config.yaml
arch: "mlp_mixer"
model: "segmentation model"
dataset: "rendered roads seen from a driver's seat, with toy cars, trees and houses"
train_examples: 145000
image_size: 64
crop_scale_min: 1
horizontal_flip: false
translate: 0.12
num_classes: 12
output_stride: 8
norm: "layernorm"
norm_position: "pre"
activation: "gelu"
mlp_ratio: 4
layer_scale_init: 1.0
parallel_block: false
inner_norm: false
drop_path: 0.15
patch_size: [8, 8]
conv_stem: false
layers: 14
width: 512
label_smoothing: 0.1
init: "xavier_uniform"
residual_init: "none"
optimizer: "adamw"
lr: 0.0011
beta1: 0.95
beta2: 0.98
eps: 1e-08
grad_clip: 5.0
steps: 19500
batch_size: 128
epochs: 17.2
lr_schedule: "poly"
final_lr_fraction: 0.1
warmup_steps: 580
weight_decay: 0.5
Rows from block 3 of a small segmentation model, named by matrix and row number. Rows with one number belong to one neuron. Each number is 128 + 32 x the weight over its row's rms, rounded and kept within 0 to 255. All counts start at 0. Numbers have three digits each.
After each neuron's rows are labels from the 100 images, of 14976, where the neuron reaches its highest value: "responds to" is what is common among them; "colour at peak" is the nearest of a few named colours to the mean colour under the peak. Only what is clearly more common there than usual is listed. The data: rendered roads seen from a driver's seat, with toy cars, trees and houses.
# fc1: MLP up (model.blocks.3.mlp.fc1.weight, 2048x512), inputs 64-127
# fc2: MLP down (model.blocks.3.mlp.fc2.weight, 512x2048, transposed), outputs 64-127

fc1.80:105118176085043135168129182165120127088113129123141151135127142163178147138151120105039096099151102068185078129143136140117098104125114127121112185090158155088167136141103115136097109134134150
fc2.80:098137122122166082128108146068090133116146117124136103147104039161152127116115119116136148190124156142153137077154140080141110087184049082104060154104124159141131122135106121136089128127129171
responds to: pine
colour at peak: green

fc1.477:096098154110126103087087159093029074131090201102130108146131123221085068124114138102066118125128221068122225134138110122144170117155099112083152130131108116060099080114092116137107065083229096
fc2.477:117126151153160130126123149128121156124159125143104086119143136163106103081139128191101119088140200127102242101126134103163198093088052136077077118145077104154139188094115162164125136140168133
responds to: house
colour at peak: grey

fc1.363:126088184108118085159045137105074124136077113154122114180169133137062163120129175095138183111092116138124191122135183084096096155185159146133115117130109094135120116145128208130127067066124186
fc2.363:125095177138128118154121171074111109150133155124113087206156159161189192111110114106172117114167131171142159136126135124092150177164144115133083142159066104176121110191160174132141116158105138
responds to: dog
colour at peak: pink

fc1.664:078105118152179164126113217139126055125076136099124154145165153133106088154051173070106059146106156107167174160148143121108167147120091099149147095085164156099131057153115114102076148076223108
fc2.664:124172063169145170215144155178172166135180151177128155157102122091072150137138114104224122112155094175166125128083071144137118174082143148130088091170091156138097152113135155170143181134125078
responds to: snowy verge
colour at peak: grey

fc1.522:170137076119090087110156144131179151091108192111148117084103179118126113151142100140082145095107098205163113122139118099091078156092154089202129121098147122149112165157126109090134144165110092
fc2.522:165134090105170156112111136125059224056077173129154110046128176108132129168085089135163081147150175124102087118111170138149109125110145140116051052134087179181138168160156175112122151202149147
responds to: truck; vehicles: two; bends left
colour at peak: pink; white

fc1.422:233115076068092131146111145143137117085091114088129123053109202100154084130129110097071076086130086142117108176114148128052143187172225127114148105157155156127154097141135124147146110109110173
fc2.422:018069163146142139181122184076138154016123099092106159172156075135113182132102112152104129182143143182117140099168146140092129127181141156053147103167123115100147101190125125155120090116119138
responds to: snowy verge
colour at peak: grey

fc1.204:217134132069077111160128124131102103113128137120152097113087148105104113141139096136133135154154125113159106146117079135123095120195142054139117093125142089101156116144120141120135119107097128
fc2.204:174181094118131144173156119109165179036124138131152091118089123128145078123110075125169156114150066110117088126153199126119080117130172112133138179138142132145131080140127133105155108158116120
responds to: snowy verge
colour at peak: pink

fc1.393:183158135162123123112097101162097117196098110131117094151094111147025091112112102128154143131155147147054163165106115110186080154157116118162169190126139129116123114128090160128125092054126136
fc2.393:094124114146179132123167161114111152159136175166173129134071071135086128083125136115133122161152153105158147114130137160169123099090018099134143135121129119107101138081142110034163069103134169
responds to: pine
colour at peak: cyan

fc1.749:097102202103149141184109124152148204095165142136145120099154166133139063124147108141120147130138087091123082141119072141136095134153108108184113163031158139064151127106132129144131079173141150
fc2.749:114148109148135059115112140105139080110154136133163183146084120173169091121143162152091145068138137109125114096149147078085107209134139096172144181145176181140133154124077076095153062086102146
responds to: pine
colour at peak: grey

fc1.403:097135117143136142138111171113157130133085124073095087154179114152085113100074108126143073126182149140079097155139121128137031105140180163124143106137124128165137099139124180154128148179119145
fc2.403:113104169132079134161156138092145161095133200111111114177108113120097171046121173150132074194128143086142120158165133186180087110174139182143103094087095121166093109105180182100102146111123107
responds to: bends left
colour at peak: grey

fc1.435:111096114152082139179168155096115168115135136091156118184166121088114135142121107129100128121164096040100167122105092169150131133123135110091153113105174124113105174106134157156154172125115133
fc2.435:176116119110119170122096100158084096140153117095107098174198204091095118127186109151134135164081133070121117121115098170157135133132171174143121143071194080160125151149120161097167099105149076
responds to: snowy verge
colour at peak: brown

fc1.467:219095131114136146101127137134143101103119127163168079145111132116170121112088122130121131120168127115112128191100139090129130148188139070113163113092101131156072137101106126243128108151110139
fc2.467:115147160186197111058079151145160129173099113106138121132171117123156109156123137191121130087145148166105102149153143130114139168135098154149151140188164121102130156137142125132182080115126116
responds to: lamp
colour at peak: grey

fc1.266:093080145101134153114116141115123148072133116124113147133203096142118183110075133117127123103092146144110169124128048213150146221143101091139140188119139158080122111082075160147106110117134143
fc2.266:108082119191161137113112096087144160130189150162117071065130152113154166087114059107134106152181145147133137113178131194112175125113121045101089143128156143128148121081124104130165116126135196
responds to: house
colour at peak: black; green

fc1.112:152103120141116087134155201153112112111088116159104145143151107094102128158089140138090130092152132126105154148087133119135123119144151127181168127154108049127107158081127132138120154109151108
fc2.112:141096150115115149133107151093121081152150176119147129152127177136061117091082108142126113110117172100142110115123096070165174112155144123142143146104162125113151073143165136163155094113162139
responds to: truck
colour at peak: black

fc1.185:105085148064104156119077137101162113161139104123115138182164106171134178117060117167133153133150094105103144111131112159142116125197155141055151097116089111112122108179127199212134138125093125
fc2.185:086156128117140164188141165171154159084119105144137159085160136134157158131137197130165141187084176160105146134161099104080160110170104133154105143171187150162098177064122146142138102140081166
responds to: snowy verge
colour at peak: grey

fc1.426:192136126157126169091126122089113116118078115174136147176161133100071061095102137105160157145052178159084187155139113044102129108123100137171134131138102162111125111057088157149098147134120130
fc2.426:139134088105104116119177056041110163114138173104117135130118061091145154126113171160176167171129177115132193146127094146148119143151083132137150166092092176100153105127115110099159193145155149
responds to: lamp
colour at peak: grey

fc1.611:189101118105071117144039179163112098148097123126174143148125170103125079149121180094026112124140141167137151154142114081083091144140148125138136131045140117108113096154113148111098127064176128
fc2.611:127112113138162124151098109143118106161082140125097148113132104110120152108116108134190103120083089139062151137108156112129129108094111120136201180088120102154118126148125148078085137077132098
responds to: bends left
colour at peak: grey

fc1.392:176100145142092098180147137057078146102100118113118136173126153097124151197129110122128083091154059123119150143089129157121077141160174143182229107124124133127141142092150189130087148120212115
fc2.392:182122160136100072138139116103132140161122131106141086130122149153094127157114167119124147124123181116144102096136145123155143181115083109080120093136099100135143097126159163053108064140135189
responds to: truck
colour at peak: black

fc1.52:123130095111087118109093111123063158123109151115095071138117111126133097155141166034134105120124102101103152168154031124130127173195119066101131119113164101087137109121104152088101132096112052
fc2.52:144158127138141151094158146150128137122150090168136135073131164112165161126125137156144121142089043156136143135135168085089120159105159140154121150153136157139126133124098093124129180154120161
responds to: straight; snowy verge
colour at peak: grey

fc1.6:124145171156104108138130099135126114174135139157067099173132085148129140151129096151163138127134135084079084116146078142153123114141133061156185140143189080061157117108118220128059172133201089
fc2.6:126109077146136157129108138103168111111148138131159193099133084165134121113131118093136139189107139160193073071155141166192163066150126111135141131126134142135077104157178172111113138126118093
responds to: sandy verge; bends left
colour at peak: black

fc1.291:152110121107124128184093109179137133166118104130112164111076103139144140163144113154080152090162071163132079113064164162122106126108121146112134160101128054119142125131132095209106157148091103
fc2.291:136143105135109151128123107162097093146115146116080113116112106131095108171136132140120129148123115111159103145120082103132129140089163166195111165110119119149161078071230145143148103112170078
responds to: truck
colour at peak: black

fc1.447:100118073146134129094126149109098195172104142119097145166137115108098133137033127008149062153191091061100095155136023116135129149222084052104138130074154150123105133126095172102089141134160095
fc2.447:130162098128141148138153151159189144097101104107072128092171136103133109141161093090131121111170026151119124142159122127165118173145118094156130168065126117190108142098167182106146186137136132
responds to: straight
colour at peak: grey

fc1.466:171151095160144088082162130130153138118114155127114143089138112108135126168148105124116150074122146187121109083122091095103084142113144089164138108123125118147104125088122098110134136202101092
fc2.466:154143090104146140155123164125136169097089185117156143003162128096160127141128144122156099112142185116117097096095137100161123155134177145135096026130081166157153157123144124116146187165116159
responds to: truck
colour at peak: grey

fc1.280:124140158125188122110133168150143124113121180098163065107142206190128113114117083107158109107104146083126118101137114168175117156138107124165141137121176078185134123124125138101104072109116121
fc2.280:094075097171099130145103217102109059213156164105169128176115136150103164046118200124155178092090147118125203102121098048099144135108146162141177119123105120142121125172138099136109159153109058
responds to: snowy verge
colour at peak: grey

fc1.698:177110156162152108146127107131102158147107113144117102179126128152095134165118185087176194124076176145097138116119113123123121120121119127115141091082132088107126100087076160132083118067130076
fc2.698:203137097152072104188116115133076144110128117125138089124072116088136116151138206111220176158187147128109134114094179101081101105167161154155087091077156157115139117122100136094112231145117127
responds to: lamp
colour at peak: white; pink

fc1.339:097118122118138154111131135081121113050162171083107133141208131107154140106160094136096075099136057133090120168108123142096147156186142156111224113135155140164161135142151105126094084141178116
fc2.339:133122092051090110132184107120119100100151132096111103159127137124086130145076076140168121147131170150063153177122074175118094126155162210128146099120156156128150084102144162093138118127158104
responds to: sandy verge
colour at peak: brown

fc1.76:172135130130148119119133124125070096160155149072078141178168125106130126119097142109165131152103149087113195161131096144146162111171077119113121145100110093099114135105119101084036144146168065
fc2.76:134121124190174164107116127124122100105125127157150119143089093145107076125119048178157151094188088141117069149083170109115096166155142112139114123184111178146125129177146114123151125093079100
responds to: straight; double yellow line; vehicles: zero
colour at peak: grey

fc1.154:087118202156073122149106149096157145148105145149128117130202117127186163124124147117120118116126138117172117119158170100117098105122139128084117168004112121134113119130110146128147130121132122
fc2.154:177211066100154102125122173134127171115102191114134159082187163126130130131128106121149117137169140131101135101107145143083101130064154163097135115158046144101132181117112104080119123139164128
responds to: dog
colour at peak: brown

fc1.720:081097108123096160128097133131075150081093132132079173068155138184152120101103120092095058122172109143176074147111079178085121186176145066045166128086141173083095081134105109132136068099163164
fc2.720:086201122173091102093151116114183120083170146143126131043147063054182210108147154131183100118136114147141144110130124129085117105139107134175104124151086122167159141075129123160122143145120188
responds to: straight; sandy verge; house
colour at peak: grey